A small class-conditioned image flow-matching model, trained from scratch.
Model: 11.7M parameters, norm groupnorm.
Data: 295000 training examples, 9.5 epochs.
Rows from block 5, named by matrix and row number. Each number is 500 + 40 x the weight over its row's rms, rounded and kept within 0 to 999. All counts start at 0. Numbers have three digits each. After the name is the row's rms in percent of the matrix's.
# short0: shortcut pointwise conv (model.decb.0.0.short.0.weight, 256x512x1x1), inputs 430-511
short0.55 089:500387514337500552500500455523417525500453500550444500567500500519539534400515500500500486514514500574433500500340529500581500523500500509500500406500474500589585500613500588500519500500500447500500500622450500500440500500500500443500486574518500
short0.56 099:543396486527462500500535423523500424561559500427500500500500500500417500507500522575500576557500574448557551566500500452500500486550469500556500500625546493452500465500515500500502500476500500517576500456420465437500500500500500500444614540460562
short0.57 103:504557500500500569456500500484480500449500500500529424361500500500500500514565520555500500500428542500500457607528613464500500538500500500500527543500563500569515500500500500432422453608500500500519500500555577439500547411500500500529484500583578
short0.58 103:500569537500477500500500500415525473500500500500500412562483589500416500570571572410482500407408511408411500500516549588511511500500396550484562459443563454500474500528500500478362500500500528493500500549500500500500500527468500500557406500500500
short0.59 097:500500443500446513436500500500359500500500576379500500500500500571500555500500500495569500593500500500500500542500565421533500511500500500460500500500432500500530416454500500500500548500557453500500500433537500500500544602500500520500584500536476
short0.60 099:539506500500499500447502460500600547440500560561500507500500500500500433363500471500393510500582484550570532561500569587500500500502464455461500500619567500500559432500500514420500500500482500500472500537412417500500478458500500480500500500500523
short0.61 090:555591552500349529527500500500408500500531554500500449420500500500517500500500500500500552524500535500500578500500454500500500500441481500500500500551500412583500453518473589500500594608500500481586500500500500412581596644500500526500607570564500
short0.62 092:500417500500500500500500500425500500497500396500500500500500442500575500422461535500500541500580589483537500500472500500500532547500500487500459433500500500500500500500421566500500548391500463584500500471430527455470500382500463398452500584541485
short0.63 097:500500540455500500519500500445414436383500500500599435500471500500500500500500581500500500500500595467500500500467577573500454415500500500420500497500500500500500500500481547537500544559500500435482493500500425500500535584476501554500556500500538
short0.64 086:500500568500500500500604565500541520383500493500500492535500500393345500500500500500500446500382500500500500500500500652530511500500500500506500500500503500500500452500500500500500500500500500500500516500500539454491538500540500500433533500500500
short0.65 107:500371500406500520500500500500487509500500500596596500500500500500433500500500500520517516500500537500564632518483556500597500500500311500558500478500488497499555500500500516537471500432550500578500541468500615404500606545456500500500542502527500
short0.66 116:500500514443442500500572500500500500500507500570500500492500500500500500420415379500500481490436574500500500535533500500500480500505500435500585500529582500559500430577439493456500427487514500511483500500487457500500500500500500461500466500453500
short0.67 131:432370465517500551517404576500500532500459465500533500500500439445498500481500500466500487500563500501500465495500487545504500559477489561500471489444453500458500500500500467500500494521500503521539473447534500500437536474483590522531500500500500
short0.68 099:511600452500500500500500620451500481500564500561500500500500545500500536500482500500500500500500621500467500577590500636472617500500452516500524423564674500538543475557467500500525500500500527500500500500500595436590500500445500500500549500500434
short0.69 092:500489500500561500593500500500500513500443500500472500500500474384500611551576500500500500445500541500410446434435505500598483500517500501500460500480453500412587632500500363500500461500497499500500500488488539500500500417500585500500500500500500
short0.70 108:500500500500567500500500500493573500500453532579500357500482482500414500524550532562500500414500500500700500444500500527531608500489500450598500424407500447488500545500549533505443534500500500500561591500500552467429448439500584500500454500442500
short0.71 107:454376531500525534446500503500500331500437441500500500500445500449381556526591500500534536500522555437613580500500536531527488500540500573500500556465479363500639500523565500534470500500487515486500500452500540414500611500433500582500500529500500
short0.72 117:500389441500499500619500554472500422426500500500543565479572427476500585500452452500500500500500569500639500478405448478488500533525500500493507500404500470500594500497500500527500454492500500500571452467500524412433629500482562500426587586500617
short0.73 083:594500500500621500500500505500500525438500500509500500582500554485500547538526522500500570500534561500500500500475486500632536500513500500500500419500500500500500556617469575500500459537500500500500571500500549500500500444619540572623500551500451
short0.74 080:500500568500500500500500500480500500500426530444383500596500559526500500500411528529495501500500607500500500612500500500500500500466500384500544500500500509500500590471500517548500500500500408501500500416500500500500527586500542500500500500500500
short0.75 111:496597507500538435479500500501512500500500500500500460518520500509500528456536404500500426390458557562500500500579500500456548500570500500500549491500612538500554500500500447414500500458573509465454518500523500500500500500500500500500467414500413
short0.76 093:500545521614500536403500581500500500500500500500500590547585531500500403514540468500500500500500509500500578533500500500500500500500507586590500500500500395495500500500566500500552500500500500446500429500500500591428577436500500562500523500500500
short0.77 091:493500500500482500523500500568500450500500429500500408450568551500500545459444576500414500500500500486624589500562500500500500416477569500516500448538500556500481500500503533379490500500500500549518500500500500500469503519500500500500500500459511
short0.78 101:500540500475564500530546500536500436500488456500500500500527605500502526421500447500500639528570559500609500572500500538500500543500614500500500476546528570430515500441475500447551557547445426560458500500500466537517458396604500500500500583441500
short0.79 095:431500500500572601570500551500500500500553500500500519500500500500500597550500500500500500580565500500604500500571500583569500583543584500437483526500545500500500500500500500468500500515559500500500500556444500500500500500500500607500500548536463
short0.80 106:500626500519545468500500450500550476632465500500441421456500500500500500555500433477500494467500440500500500500597500500540583500500500500605439500500500543461500647500429474397500500505500630500609574500500625492500500500500603500592481471415431
short0.81 101:500467500500500500530500624500500500500500367425509500503591500500500500567444500574500500589492500500500500500500500500583500500500500500500500520451500500500500492391444500500494500500539467500546500500558611471462500500596500570500579591500480
short0.82 096:500586500500500499500500500570500500430593468500500379448508500500437535500626569541500500532564606500500500540542543468500500530500500500500574500580555500500500500550500500500500429465490500500500500580452454569500500548526500466570500564500500
short0.83 111:592470500471539500534533553531500500500500500492500534500500500570488564440459500468500500571451561488488592500469500395500492500500465500500500387500500500500593500500500490507500500500563491529500626500526500500513500500605500500500577500500500
short0.84 136:623362567559558500500544531522500546556500500538478500411545550550431559581574550558500500478500500500442500500499547410626539500566380483550472500513500451500549500500515500580444422500550559500604554500500610490500577432558521545626535553500533
short0.85 099:500462500464500556500500588418500500500500446401455500586500500500500500547500500500500500459500500500500539500500500500519559416472449500500500423481449500500595500500500552500500521500494518349552500500549477423437541500500500500454500560500550
short0.86 115:530360500500497500500538557500550528500515419459500500512500458500500516565500524584500500500500500500500622480468500500543570500500458535560461470500500500437500500450460500496500497500539500467556575549556619569424604412520500518532519522535404
short0.87 101:500522500521480500459500534512500500416500500617500529500500500500521462500503500500500504500470569500538500537500500640453500437500389545413545480545500545486500455500396500510542500429500500541500500500500500500500500500383497449500549543551424
short0.88 101:425608499430500440500524500500500500500426496459474500500508500500540500500500460500500574500641527488500500500500500584436500500500554500500500451500500500500448500500500500416500500543500485565480500540500412565500431500500500574500500500440589
short0.89 076:500507500500500540494500500500500500500551554500546505494500500500500458500539492500476500566500574523584500500500527628500500426436422500500500500505500399467500500500500568500500540581500500500625569500578500399500500500500516500500595529500500
short0.90 096:603407544500500500570500500568500500567500500460530500500648500500497531500500567563500442553549500520500500576479438500500500500550500500513500500445424559500500500361500445452538470471500500456474500500571500500500587500626552549583500500500468
short0.91 102:500500500500500500500500500500500500425469651500500500562534500500500500500541500500500404418500500500311500500554500431497500445569500409455447500500484488424500500547565500463445538500500608500479500630416500525450429500531500500500500500500558
short0.92 136:466500500551460500500428557500500537500502500500500500465500359500500500500527500567569546552500500500547457500389500574532500533469500500469411471473440445500500500500500549500500500500500522500500407443452500500500508500484379500500500579548499
short0.93 105:500377602577576500500521500500576438500407500500494478418500500449435500500500500500409399479500507500500491445441509500556500480486500500602496514500555392462587577483500531500449500557500500481538522500500587500500527500401522575500526500555503
short0.94 088:500404563500549500500500500551625500559500444500455594575560500500535500500456418528500500438535500607451500421397465569546601500574500400619500500500500500500602623438500477500500433431584500430500500592431622500436500435500500500477526392500500
short0.95 110:589591467583500492507427500551500500500500500460500500500562500548575585456500538587500588506500500585503500500500485412455500513477632527500500415513500536500459500500584500500568500513500500515500500500588485500500500500562500500500500500466500
short0.96 087:500581455500463500500500575500500547385500500500500569500596500500596408414454500500500500500500500571500454495500478593500529500500531500500565500500500578576500500530500500500576556500551500563409450500500500500500364500500500500500500500500548
short0.97 086:500614495530500500500425586591568555500500500595500500500500500500542500500502500500508482500500500482621500500500500500500500500500500500500574428493521500429408500500480500403564500567500500500500500513533630500500457636437500500500500500454500
short0.98 102:500428505500500664418500557446500589483500433500500507500503500500500575500580588500429519534500500500503500500477500500603500556465500519602500484379543500500500500500513526500500500500500500500500556522535500470388615485544488600500500585500500
short0.99 087:500500500500500500500500523500500424484500452500552468455500536500478500500500500500500500500426534500409591500465485500500500518610573500500475484500500500500500500500500500548500500500500500500500500409537500466500457487500459500500566590500500
short0.100 110:558331500490423500500466613500500500500500500428445500532500458500500500500462500500500582500494500500500519420384500500559500500500500500500406500500500436500632500500500445500500500500523500548500531500500500471419538518500468582471500601500581
short0.101 124:500500500512500500500585500568500500500508500500500500529500609500550500500419500500500500500500445500500500564583500497500561434500500430500585500525521546466500410500500500500454500488500500500500500537500500500474500500462500459500500500500416
short0.102 095:500487515500500549500500500496540439500622476538500500416594500500361500553500500530537570593464630500500500566500500500534500500502500500560500455500500500500500411566500477500500500580500570515500574500571622500607581500584500500601620658500500
short0.103 099:523574500500500500500585500500500500500500500454500500500500542500586511500500423500538500548502500479500500537623550500500500500474500500500600500572661500464414500542459568500500500500500576549500500500476500531500500549539500512500551500500560
short0.104 091:427500476500499500645500578500500387555500500500478522500500500500508586500500500500596497598500465458500488560500500409465549500467500500500500500499500459483387500488451500500575500436500500587448500459555465500500500559500500500475500603500500
short0.105 090:456500593511500500500432570526500500507500562452368500555500616500500500571500500500500431454392500454375493591487500500523535454500500500500500500500543500539500538500500500459486483500512532450500466500433500500500438585500428618500500520500575
short0.106 095:500500584500509500494500500590481532564500570500500500589498500546500500500539550439545462500500500500500500497411526426500496500500500402597447505424438500500500455500500500500445500406441554469553500559500530524366470593491595562500476500500580
short0.107 093:545500500500500500500494551588534481508539588564687590543500500480500500500520425454500540500500614500406500500503500500500565500598500513402500538506500599548600500500500444500500500500582500500441454500563500508536500500500500440500500416448500
short0.108 097:500370378500438500500500456500416500500453500424500580500567454558500601500371428500500548591542500458500500500416500500485475545500500437500500500437500500500579469500476500557467500500465500437500468430500427500500456447500500552500573457500524
short0.109 097:562435500452441522500547500500463500500555500379500500500530500500500500500581546541500581549419580498500556500500500411540500500413500500618500484500597488599500500539401566500500475500500500500500591491500500500445592543502500472500532602500500
short0.110 086:393560500435585500617510476585561533477500500530500410567500379500500500500500514500611500500588500437500500500555620500500500459500500500670483540500500500465464500500433500500500516500417577511500500500500574500500514515500460500585500500500446
short0.111 092:500500614500623500500500603500500500500500418500380500500500558500500483524500500382500500500500500437431479500452500500500500500500500500500500477500452410500605500431500408500500500500500500500500500500500580518397500496541489500500500500500500
short0.112 102:500500500527500500500506500500427396500500500469559500454500480456500582520500500500582586500407500458500437500500500500435500490500391500558521500458500500627506500589477525500515464483500580559507558442500500382500500601440490500500579531500585
short0.113 112:559500500442515476500594466459500574436552500500500450500450500500500544463536500476500500500534544500505552500534545500564546500500445411500500500500563418500538500559539532500500500500480407500500594565476466500500500500541492500500544500516500
short0.114 114:604493390575500500508515490572500500500580404479500533500607500601500545500500500565578583548500530613496500500504500314591500577500500500599513500500525561500500500500381473500520409415500500500540539500500566500500500500536500500500500557475460
short0.115 081:500500410500500500500426500509500500500456500430454453568451449500521471500500555500500500500500582500671500500500500574374500448500500490500500412422500500500415500500500500500500500521551500478500500500564480500500500420500500500500385505423446
short0.116 101:500391466540546555519558500527401500500528487463500500484526530542500565453465500445537500602581549500553557586468500425562500500428500500500514480605569500390537401500468500500500500500500500527506500500500500589548562503500500500500500577500500
short0.117 115:536421500500535500500500474500500500590405534453500460500480500500500500500500564500500428500556476537500556500454500500500547500500500500524405500500500500500500500500500500500500500502558500424585490500500523537500500485500540591500500445500476
short0.118 099:500503546465551500502501500471493458500474500500500500500466428500500613500500500500500500500467486500594500472500500455500602500500505500546483500404500500500500510500500583500458500442500539500574500419451565456500500500440496500500500589500500
short0.119 102:500498500500471510673444599500500541500516500500500547537500426430500500500500532500632500535564500542559448489390534577480500603500500493415500500500482446500489600500500500500643500500500500500467385500500500500500500448612500500537500499566551
short0.120 109:500500492416593529500660529500500490500500500500500461464447530500500550440436500540458524389500599500568554500428590500500500500500482500578532440500500500503634481500427481500500570500500363500500561534415500500500466424500469602444500513500448
short0.121 108:500400500500500500500500642500485500500470500430479563500500547538500449500453584559500500500500500500514500500500559500571500500500432500565500500354560500500500527504500442500460411500620411500573500451561608381523500500500500504500546500607459
short0.122 096:500447500500500576500500499500444593500500519500500500591500500452460500531500571558500574519639500456434500500465569579500406558546500445500460588500443416500500500500500571584500500500479540434479500500500500496468542500578500560535500500532500
short0.123 095:500500549500510402449500458500504482482500500459485497500540500529535500500413500500500535500500500446463627580500500500538500448595392500500569559565470500582500342454466416500500370439500500500500500500500483500500500395572500442500603500500500
short0.124 091:500500466500434500500599574516500500540557500500364500548565500520500500500500500441559385570455536500532500558601533395566540423500483500511571523500615500500500500485500471500569500500565500500491500483500547500500390500500500500500495428529500
short0.125 092:495500608500568500500474492500636606500500449543530490469500500406462500500569500500500469500500454478613500500509538479500500471500500356500527500500500500500500575500515500482500500400530500500513455514470562494500500500500559500500495494454500
short0.126 124:600500543500547500500605500545500500500500500500500472500500532500500500500500470500500500432485519500500500500502526500500500412500458438586576500500500500478500486500449443500427500500500500460500500528476542598500496462500500500500500500500470
short0.127 084:550432587475500533500573500500547560531473560500455441500567571574448500480500552500500523466327500560500532500500500500576585500500500500629500483467513500500500500437500500529525500500565500500539500500500538463500475500500538631500500500500513
short0.128 102:500500414559500515500382598554500505478500423500500500500604413500500500493477500464500500500399572558500500542421460410451500500500500538446472500396500500500500606500564400500506500500604500549434500500487484500430500361500500500500500519500534
short0.129 105:500500500500500518581471500480478444598500401625500567539500500500500581500500546500500500569452500546425438500500500509545494500500500592500500527478626500500431552500500466500473412460500500456500500462572559487573540456500500502576500467500480
short0.130 102:623532500500500384444548500488564500500485500500500500573500500460531500500544487539405500500466439567532504500500431500500522500588500501500525500500500519500500500500566411407526500382526500500500500492406459533500442617500500540500555398480500
short0.131 089:589500500500500500404407500500586651500505518500500500500500449426563500500597500500457500426469545500527500386472500574500500500500349634509500500429500500500500586573500500500429500500526500483551608500500500400500398516500500500500527500500609
short0.132 094:584500500546500500421463421487500500500569500500554555533500500420528548500500506499500550481548456500530500500490614442584465500500500500480432558500447576500437500500500500500531500461452500500488397400500500500534500531500397500500500500541500
short0.133 099:500500459500500500500500500601342500500500473500500548500500500500435472485486500554422542566548509619602468562500464500387515537577500500425493500511443500500500500542500500500664453551500502528533483437506420500500500428580500433450554500500486
short0.134 086:416500500515452500507500580500499551500538528500500500587500534418500500486500432437454641500500500432343500500500500500500500484579500500500447514500460395500500500500500474486500437519500500500500500566500500580500500526536500500500545500517500
short0.135 099:618500500528500529500500465620585500487500500548587546560525500500500653500419583500517500611500500500500446500399500462539500500500500500500435500447430500447428497500500500438500500500497500500500500449500567517500560500500500411625500500598535
short0.136 108:500500378598464500500442419599405519500500544468500500500593500500460500500500500500500446500586500500526500546495500500500500504500539409403509500500500567500425500444551456440551474500446557500381475455408412500500500430500480444500500427500505
short0.137 090:621456447500438546539486500500462444578500500500500500562500500562597500505373526500500572500500500596450500500459500476500534429520500500580500546542505613500436584500434456500507545443500500500485500443500500445547500601500500500500500456500500
short0.138 101:579500500563562430543614500558446506500522602500500525500508500500588500497629500500552500483500563640500526500545500461500413426578449385434500500569565500436463500500500478500500478500500534500465500500500500500563500450500513500501425425411551
short0.139 097:500484500500420534626500538500500525385548500500500500500500500399500500500549500500500500503500583574551502562500569562500470500500500500446462500524500500500500500500500449500419500500488550500431500500500531500385500500461546478467454500500519
short0.140 093:588500500586556500500436500500540641521500500633558531500500500500500607500441500459500487500500500500500500500500611500537476572500596567384500500446571525571500627532567500500556464484500500486500500500500500491500453500540500440566530466567554
short0.141 097:492424500500500500534476500461500500500449500500500511500500441500533500500500659500593500500500556500541500500457500431431500500500500500495500500500500500530500611563500500500500385500530500563500500500539500419500500500615581439548403493500608
short0.142 089:554568417452442500500500500500544500500500377544500500500500522527585648500571533526500535559500500500542500500544500500515500500561500500500500500500516500500454500516500500500500467500496500449500500500500500500612500701500500560578500500590500
short0.143 085:430500500528500500500500514500460500500429421500533500431500535500432500500453500500500519500500528515500500500500464591500500500500500500458500500500500395500500500500500500500500461500519500437500500500500500560500500409500500500500444573500500
short0.144 109:606535500429624500491465500500500500579500500500500543500500500500606500500470499524449537500500390591466500500539500434500500500616521500500500534500526574453422566488500419431500441420500500500471432500500547500532428448500500500495500451500452
short0.145 108:500574441445537500500500500578500378597500469573592568451532500500541500448413474570500472524500500604547500500578458500540500500554616460453509500500646597500484595602500548500593447500500533500543500500500500391588417468500500467442500500500500
short0.146 095:500500500451451500500500593530500500446500500517500500510500593500500500582535500547500514500500470477500440495572500376488505500547600500500500503425430573566350500447584412429500392500500500500468500583500557500500500403500435446481500454500500
short0.147 130:417567500604500432597453528500499427500523461500500500481500481395500500500435500500500554500488500500500422491500411500500439449500595524500569410522501630500404500546422408427574500500454500611419500467500500495500434500565500468471500581512415
short0.148 094:631500547583500500500455567477500500584465500500529549500500410438581584566567595500500418500500500580500500457500431428551500500528500500500463500417575598500500592500500500500500466500496468575562500500500613434514443500500500596542500500500500
short0.149 088:500500500500411528500500571500500578584500308500500568563574500500500540500450500406513500500439533500416500500500500585579485500500500500500500500418444414500500546500427394500500440500500500426500500500500500560500500500680500414500500411560500
short0.150 080:564500500527500440607441583500500604500420500500500546500500500570570536482421460500573538500500483500500500500500500539500500561602509500436428500422512572500384576513500354500528350535500493500500500441500500500634507438500428500577500500500500
short0.151 102:615516450474399470536500500448500500490500500500500500500500441500546609500500596492500535500500556500604547500500594500500500423500500454415500415420459503606500500500500568417460464415500500500500591500528500536500453525550500468581432507500500
short0.152 099:625505485500500500506491500500565500500500501556500500467542441518500537488466552500500500511500591533500500500500447613555500500519530610431500500500439500436500624510500500500500488465527558500500502410500500498527421472500500527586486528500525
short0.153 101:500553500541476500500500464500500500554500500500500490416500500424451562531500487500500574500500500500427507500500502500427500500592500500500481544500400498561474500500500500417436395500500599480444500500500500568500500500500500436599443500500617
short0.154 097:525527454500500500500634602500500391500576500565441483500500509500500500500574500507500500392500575500551500545429462500500550392500560500500500444587500522500552500573420500431562500500522379500500500500445374530425500499575500422461500534500500
short0.155 092:500468500565479500500500519529500500463361500500517546482500500451500634569500500500500500500439451500359443500459378500500426500500500500500500468434500590500500500438406416432466423564462500500409500500500500500500500500500500500522500518500500
short0.156 101:500500418530379500500506556500500500419500500500445500500535467427576429500500500500500500500400567563435450527500500500471500475528560500469500500444500500500500539447384460485500439500579500500480500500568560500522516498590500500362409500498500
short0.157 098:591407572500500451474393500500500425500500483500500558500500500521500500500500500500500500500452500599424500500500500500500500500500398500500420500500514500491500593609500469500500504500500571500500500425464500500500500561500593500555484500500500
short0.158 115:500508560500500462518556545500500435500500443453502542500500500500500500500500500500500500570500500500500527539500565500500419448538500409500500539612500500500500500500500500500500503339451559439500500500500433556520496500500500485500500500500500
short0.159 091:500556470575394500500472500596500522500524500500572568459500500500500500500500493500576624557482555398513500500500548441494500585470500590500522484500500500554500450473585500500521500500485500500471500393500500426500437540500386458500500523500618
short0.160 105:500490500500501399415457482500488619500453500467499500500469547456500500500500500484500526426595397500454599449449500627533514500512500500500407500497500500500500505521500500500500484549489500500545452503466500500504500391500547410593500479462510
short0.161 093:498500559500508475500435500500478585556500500500500500500500481500550479577500500500500495500540386537500500460500500500500541623532559540500451566500488613500353500500500487430536498500500585500594488500558589500500500500463360638500589410520442
short0.162 106:500500487500500500431500427500644500558500500538588500544500500425544500422512486583413500469500500500444501507500581495500500500537500500513500538500500500500500606500500500500500472500465580491500500500500549486500479500500500500500468410500598
short0.163 095:483573500566500420500433500500500500495546459500545500500500500500574500478500548456500500544560413500500440405500500470500459544356503584424500434500500500500438500570497507500607500500449473500450456472529500500500447518500432461500431500500500
short0.164 098:500500500387492500500567500500500399542500422565515566500500500537500500466500500491500500538500523500500500546566500500546562468562500500500549507562500500500500500592444500406500428458500528500488500444500524500500500530422465365500500500500482
short0.165 106:500500416500433539500541543479406500425507417448421500500516465500500500428396416500515500500500573500433420500500500500540500500395506467500500436575484500500500500500471500500503500500468500545442565500500500506455449455588500426478452593500566
short0.166 102:604500500620489522463412500500500370500455500500500523527500544559488500500500500500513500500336528544438500527500500552500500500622500590437455500469526567500500595581500460500500377500500500572451500423419500475500500507500446500537463439500500
short0.167 094:500500484500449500500500444475500500500461500500500500500471500500460575490500500500500563500500580500571500500463500525467578521500531500462500500500554500500526500500542564500500500430489500500500500500462480500500596500500644500500500500500562
short0.168 083:500500500566500495547516500500500621500500500510485475426556500500393500500500500409500448500500500455500500500500500454443512533539500500500471500500500468494471500500583467439500489462500543500500500500500500522500457463500500500500497439500564
short0.169 100:500526491473500500525332500500500571445532420585476500559545500500575483500500500485500470500500409500630500580500431500421486500484614528500500505500500581500391500376500468500582497482500560541500500503500500540561500500500500442565565415420500
short0.170 084:500444457500500448500354500552500442500437500497500627552578500500500500500500500500576500536499408500570500557500500500503449500459500500414523500526500533500500455536500544500541500422487572580500441477500500500433500508569500449530552500500500
short0.171 093:556500500611460500433552500500500500437500482448500554500565455541498587437444500607500500500443500613428500500500500449500500500500500547434500500500587500500500559402500545500535500397500500500500500500545511593504519445500433517500501443500500
short0.172 078:500471435621500500528500500500500500500521471435500529519500500517500523500500501500500418500500453578300500529512472340500572500469500500500500534432500500428500500500500500500500496529641500504500500500418500500507526500500433512465520416500543
short0.173 096:500500500474500500500500518503500590500500448500551583524500500500500495500362500508500500500500538500500500500513500563485500500546500405500500500500500500500470530565500500500500432500500500500500500405540588500459500332500500414499500401500500
short0.174 105:500464500580500500467500546500500500500479405500476500500500501500500394500582500427437500429500577575380445465513500500406560500580500513500399543500597485500500608500475400500447418409594500500451473500512589500500466443549500500500416437500547
short0.175 111:545500549500624344606597500561500500591500500500398494500500549479556609500500458517500551500603500500500561500500500433500556453618570452482518550552500576465500532500500362454500396336500500500485430513500514613523500500500500500500500396424554
short0.176 099:586500500530445500500500546459500406500500500500500509500500500548534598519444500500541588578481508566472482590500415500507527520546464560500500500557551500500500500500500492483500525452538500500556563508500500500496500590500500568500539606485542
short0.177 101:500467532500575500500370500500606500623482500500500500500500500500500500489471464521500500500500500500430500428500461500500487500500500588429462473418500588500500500500511500500500500500398500582478500500500519419500514500500583500606473500500493
short0.178 095:500505500500500500614500637470499500500500500568416500423500518500500587556456543540458504482458531527579500500500534500500562500500446466500524500500500539500500500452500410500477466454557500500551528500578553435500430601500500500500461500597500
short0.179 091:500500500500569500500382357568500500560432500500500518582500500546500451500378502457500511559500500629455491552512500500404472499489571500418500553565500500614404598500467500509527500500500500500500432378500500558473421500500514435614500354500534
short0.180 106:500567428500384528500441500500500500500549525500500585500500488534500500477557500500500500554500500500507440500500500500462460500500500500408452500500431489500442482487500456391500500500500460500465554492500500530512500521500483423396500538500500
short0.181 089:585500451500501500500500614544500519587500500519433551515500521500500500500485530507500519500558442534500500590504528500467500473563609500546500500500500463500491500499440500452560397408500555500570500500477513500431500411557500430507504479500397
short0.182 100:552454500500570461415364396519604635500457500500500489562500500537500500474448478469389500500559376597500510500439500500577500478514500521500475508452459565455474500592500486500500417438483551481500465500389500523500553426449450470602500391500395
short0.183 090:500500405522500500500500451435500500500407500555500500500500500442500500500500500475500527611406500438480464550525500416500500500500500500500447500382557500454500538500532500500500410500500500587506500452556500458500500427500500500558541500417500
short0.184 091:570500399500552504569624522500500500500500500500447500418500599500500500419454500458500451500500500500500457500500500473500569580500605420500500490582500500392500529500567535468570419439515500500500627500500500500500389475571450507463500486500541
short0.185 084:500500507500440475500500529500500500500559436534500500478500595400500500551562500500500500500356562500544500500500608500500410500500439500477500497452500479500500500532500500500454460500498532500487500500519500500500485500519500500500500505575500
short0.186 096:500500500535433500500381500500500495500518434397573500500531444556585500500577564548605500562500500452500500500451500467556500500474500500540500500500539500702500607551500500603574500500500500500500537415506500356467503500500500500532500500500500
short0.187 093:500500540548500500500500527500500500500500442487500619577500500579500541500432541500562536500390432500462430500465537500500528412455500500567500544443542508500465500471500452459500500414521500500448440321500519500500500526553432573500461500500559
short0.188 106:500467500500392500555420530500442367476500361486500556586500500500583486500500500500560500500468500500500481537500357518495540527500500559412460456445490522544500530500500437544500513500553500500500485500500477500490554576410500500500500500500659
short0.189 095:439500443530500500439500500500500500500425503500461500573500582459514438500500500630500487477505500500480500500500612500557498500423514425500500467515678500500502594500500570552500615500532500500500500483525553467500500500620441500458513500401500
short0.190 097:500500500517422500500469538555500500500580500500500500499500433500500497500609580491500539500545500591615500500500500500500500500596426500476421500559500380445509500500500500502500399500549586500552500521500588500479500500500415535500500472462504
short0.191 114:500500500535386500400401548500502496500443576500601485500385500500440483447425500500423448500587500500523465500500481500431437500500602500397431465508500500500435500500535500372515500601500500636482500500465497386500500500500500500440500500500500
short0.192 098:500500500500510500500500527500478500500500481402390500500542500529445500500584541500500442500500500500655539500500500494472419500459424588434548437500527500500500460500556500500500508500500426500477500500459500500420500557500500583500404542500500
short0.193 088:500420500500500500500539606529420500500500451446500541500500500500538543410392500500598500497505500556500578500410394500412500500500500489464500392522500486509500500502437500500500573500435403500500500490500431500393500500546500426402560506419500
short0.194 104:500624602407449500428632500500401440500500428500548500500500500500500500500557424463500553435500500576500500500500500449500432500500500460500500500524500591629425500500500456549468500500406443500402500499500439500475426500468504500440437500500571
short0.195 097:382500560461521566481553500500500500500500500500500500444500449452452500449500500448464500411500558386424500517391500615412500568500500500500500347500500385500500497437500577500500523500500452500446500436500412480427500500443455500449500563500500
short0.196 115:465500392564424535500448512500484492404571500456500500500443500488493500424441500500500422500500577472500379561500527500409484500433606500430418518500414494472500500584500500436500500531537500500442503425500434544576500500500452500478452590587562
short0.197 096:500535500500425533395500500500500500460500500487500545423442459500473500499500500507495500470392500492500564500479500500532500500500500569500581500500500516500500500500500500500549500500500429500500500500500458500500500500500500500388500546552500
short0.198 099:500500500500516500500577581500500500386566500500451500420463465475500500500590500395388528358487609500500500500500527500432500457500500424433519500542547434500499500500504589500407512522500419500385500601500500500485407542500397500500416580500500
short0.199 088:441500499560410622499442556546500500500460500500447565500500500500394500500447507500500500500500471490392454526401500673479490506500500626500489500500500506512500585500345500500500482500500500500500469414533500444500500500463500500461500500500455
short0.200 095:568500500500500523500500536612500455500500500500568500500426517523500592500500590634500500589500500500500446500539500439500412587500500500500483500500500500500492579537551500460500450500500500500500500500500500459500592477500487500500535532541500
short0.201 110:472567451452500567557500500431455500467528546371500439500502500500500439469500567500500552500500595454537500590500500502500489500500517430500500437663500477555500500500500559500500502500500459500500572500485450500532500500493488500450542615500579
short0.202 109:500500541550469568500500500471500500500500500500556500500553556500415550625500514500543411543421554550500500549500500475518500518500500517500500542488579500500528500500515579570408500500573550500511500450574649452500500500500500515531507500500472
short0.203 090:500540504500477500499470500595429500402500488481500446500500545500500500500500500500500500500500500500500500500500500436429421534500500500500500500500486437500500500500522500500500500613500464395449500500531500500397470500528490500500500500500537
short0.204 092:539535500500483568500500500546579561417500500500500567500500500500500500500413500500548521546467500463500500528594500612580547500468475500492534500500500481500500565553500535499561500602500587500500459363616500394500500500486500500500500500535500
short0.205 154:508547465500451500478500537500434500500562500470527545500500500500549532476500453500527508546444526587411488542500381418500500443540500463478547431539500532549500484540471500453500500497484427572426554500500500493531449561502440426392578524500511
short0.206 083:500486500366500500500585500395500500564400469503500500459500437500500600500521459487595436500480500500639597500444432500517479500552392466526500500500640545500500500461500445500436500500457500500594463511500500416467491500500659500500500500500599
short0.207 085:400500438500538607500500500438500500500454500500500500396500518500456500500500500500484445511500605445596500500500534653500500500431580500414500500433540481446500500500500561500500454591500461466500500500500523500500582541500500500525500500500500
short0.208 084:487500500500394500408545532463466500500500394430500500365500500500500500500500500592480500601500500500500515500500500500500500500426500563500500444527501500611415404500500571411500513500500500564500500500500500500500524393575500500452500562574500
short0.209 126:500500479434500500500500500500500466500500401434500456516410535500500500410522441526395483500500521500585500500458500500419470500500535500500568398534500500561504467500500500450500484521434500508429500500459500500375500439559501425391500500446500
short0.210 097:500500452500476560578422561502500500449500408500486512430524458500500468500447500505500499577500547500665500635500500531500432532500500589435500500500561500500500470500500500500562500500508500552500500512500500377500500500500471504492529533595453
short0.211 087:609500510500404500500500500500453500500500500500500513500500500500500500500303460628500669500500619549455427500477474632500500500500431500500500500500492500500500500500502481441430500397500500500500425424447500436500500500500500449482500500534576
short0.212 099:500506434492453653500500500500500500500514498467500500557500500552500614500555497543500505552500500583500500565528465536567582500500500500500462500482443461396500500482375538500500493592570500456500500538470500500500587500443500549500609557452500